config = dict(
    arch='transformer',
    model='sound classifier',
    init='orthogonal',
    beta2=0.95,
    shampoo_beta=0.95,
    precondition_frequency=10,
    max_precond_dim=512,
    one_sided=False,
    adamw_lr_other_params=0.0013,
    max_steps=26400,
    epochs=129.8,
    decay_fraction=0.2,
    adamw_weight_decay_other_params=0.05,
)
Rows from block 5 of a small sound classifier, named by matrix and row number. Rows with one number belong to one neuron. Each number is 500 + 25 x the weight over its row's rms, rounded and kept within 0 to 999. All counts start at 0. Numbers have three digits each. After the name is the row's rms in percent of the matrix's.
Before each neuron's rows are labels from the 100 clips, of 14848, where the neuron reaches its highest value: "lies over" is the class under the peak. Only what is clearly more common there than usual is listed. The data: single English nouns, adjectives and verbs, spoken by a formant synthesiser in many voices.
# fc1: MLP up (model.blocks.5.mlp.fc1.weight, 768x256), inputs 128-191
# fc2: MLP down (model.blocks.5.mlp.fc2.weight, 256x768, transposed), outputs 128-191

lies over: /s/
fc1.764 101:472489506510501510480513466486527495513536495495525485535509471506511523457480523479508464548510454480505495468499512517503492531497535538487498515495515482492467507496487517509491507531485519
fc2.764 099:475513482489496557458487515521500496502512490475516504504516512541484487520473503545480508537536557487481455467501553511507492525506516479482442500484520470484538482482440542563464516545503501

lies over: /s/
fc1.644 104:466494500516505516490518486497534485517510499492508487551517468519500494458505519507525475540522448468518500472523521527491505539507531524477508530497511487494493524511485513494509504525491516
fc2.644 099:478508497494493567450482525517522502502505503473514506512524499547483498513475493538487499544532555489500475473500557512504483533519516485479446495475529470502539481490431537561451513556510515

lies over: /s/
fc1.107 098:520505488476483527514510495482508525563532496527503464539573487500486471495472497522530478539513501478502493455498518517511525536488531544483496555496507498498472529487481497502481487512492510
fc2.107 110:488524511474490555467484527463545468528530503479506485508538502507495476516470474529525437511502522508499496475495538521485489502515503486482483510464546460506513493445475526534496511546489536

lies over: /ɪ/
fc1.659 102:520487522540513499487541510490539500477459518477514521533482518492566486512522469503546510471514493504485510498526511477509526531532529508517516494488513479520517523495502524476464528488493499
fc2.659 096:510529496531522520490521572517551532484489508480482503494509547522495540525490513532494546532497489473503520517489545477543518495511533467466497500507518486522492493526508549561452548484514518

lies over: /æ/; /ɪ/
fc1.213 107:506491518547507509500537497491545485485450545486507509535473508500563494512519482499527524481505490483489498507509512491492525536533514514520522525479509467539513531499495528480473519485474501
fc2.213 099:502539502525518509467518550516533530480479516486494506498500534527499542533505511524482540535505506473506506524486545488543502507522522459468493496502505480532484487526498540539460548488509512

lies over: /s/
fc1.426 103:463461490486516530466512466510532474508516497489518471546540463507475484480512505507517477526511462473505516489527527524508520534485490515493508556482516512503486518528490512490512505523516514
fc2.426 101:489509521497492566473467529499506509507505489488517493513520497538491500518460475534489499545521548484506488473507520522498490540490521493502435500466519478470534478502430541553467506550514503

lies over: /ɔ/
fc1.15 105:473502513460494478508504462501477486508504493509561507494494537494462493517505500483474512482565528481533468504490466507490523512498506508516517473492533529480507482528524508500507481490479524
fc2.15 099:513479476472496504507476518508470447516519464479509498494489487497496470534486490519467528533479532492507459518500480506509472511487486477467483498484489458470514476508437534490530500551560501

lies over: silence
fc1.332 105:536527494517519527452501528481500487482477496503465503531505512512504531505466496451527500537513530505500510513487504497513522488516498567479467439467502478470503451484511497537485498535475450
fc2.332 105:493501497530498516473498519508508533483518477473497480521491498503513498548492474497499510513504492492534522533526476465495528496525489477514542496535504482478488474476496521506479486441490506

lies over: silence
fc1.318 105:541508488477491511455517508493494505493490504441470525498500517495523501522478503498560484518519516507497516508479529481487503494513512515505486499480489516470497466496524502487497508521511517
fc2.318 101:514492497516522524526499549521546501500487481479489505541526493535506498542495505505505549523479490489508535519486507469544525470493489516483530471509530515463479505504514542515500525455542485

lies over: silence
fc1.566 098:483521521532510495472539524476563485471462531476505486529504517515556497498515503494530519487507479472491512510507520474491516532516521525516511515479521470529508534489496527503459532492464498
fc2.566 094:502520494527509539481510572525530526483498502476494504508506530534489533539493493524477534532501506478521508517492548486545502505521524461464495492513520488516502484527491551547451549497512511

lies over: /s/
fc1.286 101:451487503500505511493530483478534484514541494490525484551507465495498508459472522474513465546518462473512483482496507532501488525516542532489490521495529479489485509490491510512486497532487509
fc2.286 099:479510476481486562457479524509500489499515490478509506506513503544486495528476496541487509544538566483498457480493556512512494528507513478494450510471519467478526485472441558560463518547502512

lies over: /æ/
fc1.242 108:511505541520472509490447490488501511506517495499507541508498513507483530501535476566566506533495478533487478538473503524516488517482565502487469475462531520532478473494467492509495511489551512
fc2.242 100:444494495524501509498513512491490497479518505495512478570512495492491510528470500477489526495501503504497496534468486492510485517475480512473492506487432495483479488457499533518512515541528501

lies over: /ɔ/
fc1.372 101:468536497477500483471519468496497486538504528521577468463501501487512482504500522438461505509550491483512433520509440491472500497510490501505502473505535498477517486519500527501513499501467524
fc2.372 101:495492484455491523499490513529469472509513472503503500477501534511502474554492473536485535523515533476506459493479511505538488519470504463479469517500470437485499477473456565523536498545543482

lies over: /ɪ/
fc1.729 105:541545526532512519449513503471510493510474505489483501530527503501535488491515473506567485478493499541467505518532511477471509494518535557527508488492515500506514492518502523528435521505497477
fc2.729 098:506474505544521527527522547521554517490476475466512487522537508527515543511479519511495530510473486494501524507510563480553532462527528463502502467503528470505488508524498522532463508474516517

lies over: /ɪ/
fc1.216 103:518488523534516515488531511480541495485467533479517503542481525502567498507515475500540520471509489493491516489521519483498525530534517523525526500472522468531518522484503515478466519482486500
fc2.216 096:503532502526520515484521562517540533481489505480487501494512542525499545529500512534487539528499496473499510518491551485543512501512533463461492495500512487525489488525504550553450553484513517

lies over: /s/
fc1.579 099:445493504488490522488518466487527478515533502497532486526507457500505500469479519448504456534542473488513456494494493508499488534512532528482498485496543481480485506491495507504484483523474494
fc2.579 106:482517460478484538463474523522481480499514474486510497492497515524483483541491489546479517525536565480497443492483544510530490535495506476506456508485508460491512469477458554552481510542513513